A small image super-resolution model, trained from scratch: 8500 steps.
Rows from block 4, named by matrix and row number. Rows with one number belong to one neuron. Each number is 128 + 24 x the weight over its row's rms, rounded and kept within 0 to 255. All counts start at 0. Numbers have three digits each. After the name is the row's rms in percent of the matrix's.
# fc1: MLP up (model.blocks.4.mlp.fc1.weight, 480x80), inputs 40-79
# fc2: MLP down (model.blocks.4.mlp.fc2.weight, 80x480, transposed), outputs 40-79
fc1.30 102:120128100134150131110147123161137146107128109145138166148095128155186131116115121098111098149136121134098090135103136149
fc1.31 111:131127116139089145139150159142163129118095147120167158142163126140140168136167144122154139132121163108119110074139123138
fc1.32 101:103124128127144142137119150168171106118103145162106121169137091145144152133107122163118116103090136112133105137098149102
fc1.33 075:101111095126074105110158131148112144115109151102161160122152082143113124176140106136097128106087144121127129127117118120
fc1.34 124:108138122142115114139103158175135053110118117162129111123142131107136142101151144141163120097143117113147149157104129136
fc1.35 089:142116122152164115077107105126128120181127139136126104120119107166099135161161102131155113161136136115139130081116110133
fc1.36 082:165127160110149150121134113112122121110133141149101138162136109117164149130165167144130181131146091136109149090132091161
fc1.37 128:106114097211110149127123141130128142118150091141143128158162107098148170138107141113132140120125072139125108124099110145
fc1.38 099:167149139155094086125140139141115151172122158113092139099131126137145115109154161110160115139130085110104085104132173154
fc1.39 089:125111134178110104144151128080134140124135140127150093105165142124140123108167141135095099128146129166065098146110072124
fc1.40 110:120108149132074119143093095147116116129110082159129139159144166139128191108083125098135137137137172120114138107139122100
fc1.41 114:145128102134159107139121115107118162104099114109147115142084124144106138161140107126089110107151155134075170141143150154
fc1.42 100:097136123131130109135121095124134120136161150116134142112152124136108101122093079114111089146120151132102154185123112108
fc1.43 127:058073127118108158115151128110135124177124125143129135106131140104106138130152133155122122116134117143089131154186174143
fc1.44 104:186174109176145134127178135132096118136156165131149172113148127140126153135111105110143134133129097113140159152119136132
fc1.45 098:147161131088112134141174168103134147112120113148115120098122129141128117154128130161112129111101107112130152100123105141
fc1.46 086:103135088119109107113111150136098126144124148117146167130156088117104153132111113102113135069100135124159105148148134148
fc1.47 097:143137124120110145161153142107142123139097115137114112100093126185135130070108111108164161119123155088140105110147139118
fc1.48 122:159116118099120097152161118158123133100139140087114113112089124127139115119153126121126131153176141152121123122119130133
fc1.49 078:145091098187179132169156114131173094144144168100127100133106111176157135145171162154139140159110150155122137090124135156
fc1.50 104:112143066072142142127077161148132105115162154154136152137105107120174119119139102094144163098107119149136111141161130153
fc1.51 112:112087130122156122105126143190132121128121127162124115097153118164147117123133096106104105134142133143120086103163162140
fc1.52 143:116101160167154127108110144147144149126144126129194100096109137126169123154122149131111118098178133183136111084117105143
fc1.53 076:113084132120152109149141087129133124088120113118151118120077148143148149128154177117135089136127112174129147126081149167
fc1.54 076:140107143112088110156149107077142109137118163118119154107097108130152124149139088129113116095106108112120119146133161100
fc1.55 103:123130134164086137145078150148108126137144132105128129111097089132137142171138137113109135136136111115125163125080112121
fc1.56 136:126137137117129132136140073111107140071162172104152142191161131076136107131160136124145119113138128143128206161124152109
fc1.57 069:110098093118145073108105125101125073137156110139115111130130149164127131116116123155169073130120153116105086156137129143
fc1.58 096:113144088145100125131115128119131083148128106155153134147099101148127101160163106111143134091150137094121153112094141131
fc1.59 079:160150146150110141142091173128143125120131139117118139107151103126108139152165070121085114138106111116147147139120147142
fc1.60 107:100158135084117142125165118187113114104116154133149106133131090123166158134120116144121137150119155137123135135134171115
fc1.61 100:137147100148142132108131165157102150136135092164104168161153105168097113095123097158096092116127135108108094113117090095
fc1.62 072:118135082109133083136110121109127104137181103140117142144121117114146123085102118136126097151133128099136094146181090131
fc1.63 120:107117150122138165137124175146125148122098141125130094170113098142152121122170111121122155115113081086144134121127157140
fc1.64 140:090132159144109128157142163129155174132108130095121134108094098124126093135135128177134113090187152160112097111160125117
fc1.65 074:150161185094109138130086126149124124120135155084158139095144106128127156138130138105119107139140112139092125093114156136
fc1.66 080:152111092126124084139155110132118099114136119077121094154121124127106133170133142133157124107119084115164178120129121110
fc1.67 101:166164148069148081127157123118122147165125175128135117100146143120108123110132151109168128157164150144132139116097155087
fc1.68 131:136114128112069083123167106123149148115104130110136152090092115139150117115146151156104094116109158119140152142134168103
fc1.69 087:131073149171119156145126129133121133159086132135115133163113118078147113112076093132098072122132126075101109134110137142
fc1.70 102:153103097077173122096138135101163130119148152106134139101122106109112143135125153096114123128128081130106121116117149163
fc1.71 097:119111156118168123118094086152106135110177088159135132158138126135129121143172097111091119169147122089103117132135093138
fc1.72 109:143118135109124129171135121146123100101124167116113144146157140071124094113143134139113116131113139102148045151105191127
fc1.73 073:082106083084111090152111169142112106128160156179081112130128108146122150138126113131142094141082129121110112116142129116
fc1.74 118:134101131153115116157140097186116151126132159127118144128172122178150122130165108091135125097148092114124114121128140130
fc1.75 119:143115136099090123113119121123111119122133182116148160156093111123090119111125130133152107128108133130121096167124136082
fc1.76 076:125131083157153119097171132153149127167128178130148131151155149147121142130110136107125104097100125145141105146097076126
fc1.77 102:080146118132130112102166139144123135143142101073116141127134158108095095077153116086155099092131151098143122105108159103
fc1.78 081:092143139132132105150086144112128082137157135160158171112135139150124133120131143137131148123117163115096139150137076123
fc1.79 100:129111063102144110148108121071116143131138130111141187138131157146091131147142171097128130123147122133135144123115112146
fc1.80 127:111146135151143108121162171141145105118154084175152121147101110118138143110101073154116138133127139116136102127149136113
fc1.81 090:119099140160146105135114154110078113154156149065113121140135143141137133134155088161115129161062119140131132109135192143
fc1.82 093:157145146159128119092097150136150130126081136126135148173093144117133159154133162091121093097134165189128129131173096147
fc1.83 108:163127121126154144129149128132119086141123100188130130147152123119105129091176118137146166102141129091129116089166117160
fc1.84 057:130130110119121155106151160163131132129122134144163116101160097143102138154120148138118092136081143092168128091128133139
fc1.85 110:122155122140132085089128112160102137121109131139120110152171112082135102128111134094118107140126149085156146152095098144
fc1.86 077:105133116102086132157113135102117084150114128132075139152109147086124105142164074118144139134140137096163123111148143144
fc1.87 129:151111139133121126111130129105101151136109153101144097172162135118138137098167144091160106146159102132182154104184107121
fc1.88 080:128130146131097122128105108134150114131100183142109138170108135091134148128145133143138115113162145135083148098112157142
fc1.89 131:082105141157109126117147140107132168128120122123113106136100114152134099134123100162141125095150175188132110126095124121
fc1.90 082:118139087149115091074133128134129090158151112139117165081105103154085142123149157084148141137101101101168136102163074160
fc1.91 089:133102145166152114092094076146116166099142098123166117143089131135138134142153146119092096117143146133099118138149094130
fc1.92 109:114146184094140153091059116124108110165178137192139119166144125131129126109106144109118139097110130076136104115150141123
fc1.93 106:174124125129177079088143145108141096145183165127111110127135098150146141123099155158102064121178133145110138137164113134
fc1.94 104:109149131158094119134109108175128184163161121129134171156128110144110127117118096145087117129129157106152131149099126101
fc1.95 083:142101117124121189118189147138105151096137124152105123123127104096148182113124110164139141111077136117098135086119164125
fc1.96 138:152112100079124135137138099150152096121102118117153149136151089146096113145152125142144119131098152114127090125102107150
fc1.97 090:124137139146103121138132109125124142150114126103107168088145129110127152123124104102103142141102089144121141098145112120
fc1.98 083:113103109139151131088142139169113133169117138129148117119151126095130121125138101144059131179099124131141115127124117156
fc2.30 122:136116183127133166128136086145085144166130083105136093121109101148137150150116150102157126135117084129124142120140133085
fc2.31 118:114113118151119112131110061165107108147103096132132104159153112118114156111137165134129091128117131118110182131129114077
fc2.32 095:159160116130147143120147105125091147126129138132108103126092180168127150119150117107119120130167124117107147101117150130
fc2.33 077:166131155135133137169105087116148146148168148167112101146099149110137147122106154149126092135112162179089166109145120117
fc2.34 145:128158129097076115121136128147088092080155124104104106116115156098130139122153138112158114111110149101133133190103138150
fc2.35 076:134143129128123165166134140150113155106143102128114167123132179127128160093120159154106134103104145136138145159141146123
fc2.36 067:072123096160112132125136138129150156120121141124137091085148161113125112078084086128118111089151153086135114127131210116
fc2.37 134:134136135125175128123158173120124137120113115132163126100139133132135110099133141143135160088095141190138146144173120172
fc2.38 112:086124106111129160139120114139111139167133132127106155129146145077130094159149124144081142094113146141114157115143145123
fc2.39 082:144132116144142106101118140125105090157119080130092121118128127127125143148135180149175157168127106093130141114173169158
fc2.40 103:106134124156146116137160115113101103141097107156151133091080113166132090119173144163149119165114103099110136110122134139
fc2.41 124:150160151131137149131177136130123132103141127169134124114136128154153139086123104188167151135144152088092137124105145160
fc2.42 099:163125150132149140132165162111094115132131154144135137125126141142140100132143160163138167103128085144135113098100128127
fc2.43 110:171163100151108111161101138156149151095114108114151149145162119150136101138130152118113118153114126108159084152115110117
fc2.44 109:146101122138135176102142145103117172104162081150099104099110150123142159099137134125167151151128123101129099117131137157
fc2.45 113:144147097119109107132080159083172099118148106143109171150151134104112129169116132142125184106098163128136117090149128114
fc2.46 071:142111141141107129130166093138155130121142117154096093161082134146124117112133092139123103190113102158114137093128123121
fc2.47 094:118076170116155161105115126121121114128176097156127108168117073086125163120129120128113114159128079128124105166094120105
fc2.48 117:161136103173158127095109181124148166112099129125109153153142147119119116135118129179146142116163162118120170130160119115
fc2.49 060:141165148119132119111122151148117173087153094136106135138182187120138158121097126162126124135135135106136127136133158092
fc2.50 103:183139120118136118153144088124106098160173137145097121146147123136133110153189108098071130167120102138113140122102130138
fc2.51 116:124118105145130150124124170155109139101123119136137135134148130114107196134090130173138155163136111103167129115154138118
fc2.52 163:128131149105124093165140100110134099128093130131129123120152125122120149131135152074139102167097139104080142120114126093
fc2.53 072:140154125153149128110097160090126172105153120128111122147166164140124162154100106110130164108092157129150114133109106089
fc2.54 066:126137126142120177122108128187154093116115105160133128162164135147117167131156130131123122113112126125156136136124133167
fc2.55 109:108125141130159155175121152095114146121138138152101136136152131156093081116117190144100148087100131147143128141149154098
fc2.56 141:162122142125127128146173186106124108127122087149065074126100105148116171079154157161124156158096149129133106135176095086
fc2.57 054:114164195142133186110144125096133114080137131123101136136170104151095147106120166074102151110123093158143132125117169090
fc2.58 095:137116169120111132153163099153097156093112185115144130132131101145123143103111087144116128165089100138123128166184141135
fc2.59 079:107109102146146083121152066138119119110100075078121104133136119154127134114114159163175155101127154108093121105141094146
fc2.60 112:205149079164161143118136142123121109139125111144093185137099112157103123099162131145108136107107113133105092081129121109
fc2.61 090:151136139095085151143132069155137115121130127142106120153122168120106129202120119115127098113148120139154126126147152089
fc2.62 055:134119133155118172115178118132121116110106177135100114137165127138150139169128136123125120105109151151118127121084162102
fc2.63 115:110153167156103128141146124089068074112143140116126154081146146134139101127104111129165117149111160144101149154100101144
fc2.64 144:136148167150124103173106129114171087152080160148159099104153141146114129143120120100150118141144174097129136115118130128
fc2.65 071:114116115144118079133146116155077186165131112115162127118123111116079090132102141145156146151133135151118160133147067125
fc2.66 073:138161155135199144125123137096132167118149114177137119145115122143171110106124134132105128158084153169132079105149146136
fc2.67 097:101104105119156127077098129146131105112106121115141156116146167094111171146145108139123194132130150133092124122154079120
fc2.68 121:157149103138183149062133111133144129174105123155144121161119115127113112160112123094110153097100172180144127137129112155
fc2.69 083:117136106088129060123115088152128130150157140137127136120172162126109163127137143123102157108149096149111124118149155115
fc2.70 092:091128161166143116120117137114147164115150111142117082124172166144145121142096125179183145144150135146149148115124112125
fc2.71 099:126101113116185132129107180177104081124144132114135133115134119141124125099127079129133146127132155124128151107179135112
fc2.72 097:121131089136185123128135116099083125111135106143124104119108121172138138101169152127164151079097143144124131073119118156
fc2.73 066:127155136143148134079118064112123129118114144105121099129115133152114145082112145092092074123154089145093087114100136088
fc2.74 133:165125123148122159130147106078153097090117112140134152110131147152168085116122096151150138129081131135119135100124165124
fc2.75 122:172116089153152128144142157113108121157137104115109164128148046099136106135121126120110158126107113101137118091135125107
fc2.76 062:124110137095160097113142084138084119083125114138083134119092115114100161107112119129083078135103109144116121111126175082
fc2.77 125:150115113101139168100142103150134118164139178115119168143146164119152106133103127155088061111103167097103116106117167193
fc2.78 079:137135123159103112100146107134107131106075121094121066111121098080130102112113126124137127144126105123117103135115162106
fc2.79 102:135105123132108113103153153140092128151115201154119109155151108142150159138118159158118134143132121151153105151126104142
fc2.80 137:118111141090138139143150108160090142154128157134121152149183125134123169140146130156123146138088138121137106105140116104
fc2.81 073:115110164093148162156115132116164151075149081147120147099103144155097136124111165108163134135135148145153141114155080095
fc2.82 096:095056109115143114165146085115140115152123120089108124069081156088124136124118101131132123141111095099145130105080117133
fc2.83 108:169099086120091119117100153160133140077142143118113102112143112089140102105122084168140125147130099123128125132108138126
fc2.84 053:095077137131160111145109114120145114099122128114087142147069141136134107092121085093121125113110101157089117124106097088
fc2.85 115:125081116102132114109142125107122146111177142099081110138141086149158140122123128131141125108155083152110150072102129098
fc2.86 102:106146130144140114110152138094137162130106102109133151109160148108160114135080113116096144144108120085137127155068127122
fc2.87 125:127123140147137144182123122125098148149138096165088129080102126165151122083169174146144137142061140126120157146143153124
fc2.88 112:112122162152128154137155141117117101118133154122127125170131135093113078174115132132182166151137135146107135128114132142
fc2.89 144:130130146112159130132133200133151167152152139117160106108114154155104080144090109142110120133156099141154126139162143163
fc2.90 077:152120181142151163183155119160106136155161166150099104146131156144156129142125121134153127122147149151128132152137178169
fc2.91 087:126138116130124092093170162138122156070095187123109151141147126111068151116102126152119142138121114147139157141115145128
fc2.92 099:161091101100099094094113138127125110117106144101149150111150136135089106121112065097109145114139129142127119133097115109
fc2.93 121:115163156125072133187103145078118078134103098116114138111128113156125134138144152131192096117111132114163175121121127128
fc2.94 109:140121132149084129084076124119130106170101114161125192131096110127107115120138130124160146169133125171126151124123140141
fc2.95 080:075140114161109112135070100135144111146130169134138120150100127155100125128077107094094096114163105151101102145144124134
fc2.96 126:109162175132109119120120095151139141144127131164122127094119148101137109106069106102127114129135151169147154114105117119
fc2.97 073:143086116117139143099134073150096151143156142126126093133108143122125119189131143186119095119149161125092161114164130169
fc2.98 057:137100112113109101142108123132170142102145117144111172129096142135154131133140126156168081117114163157112143099132122090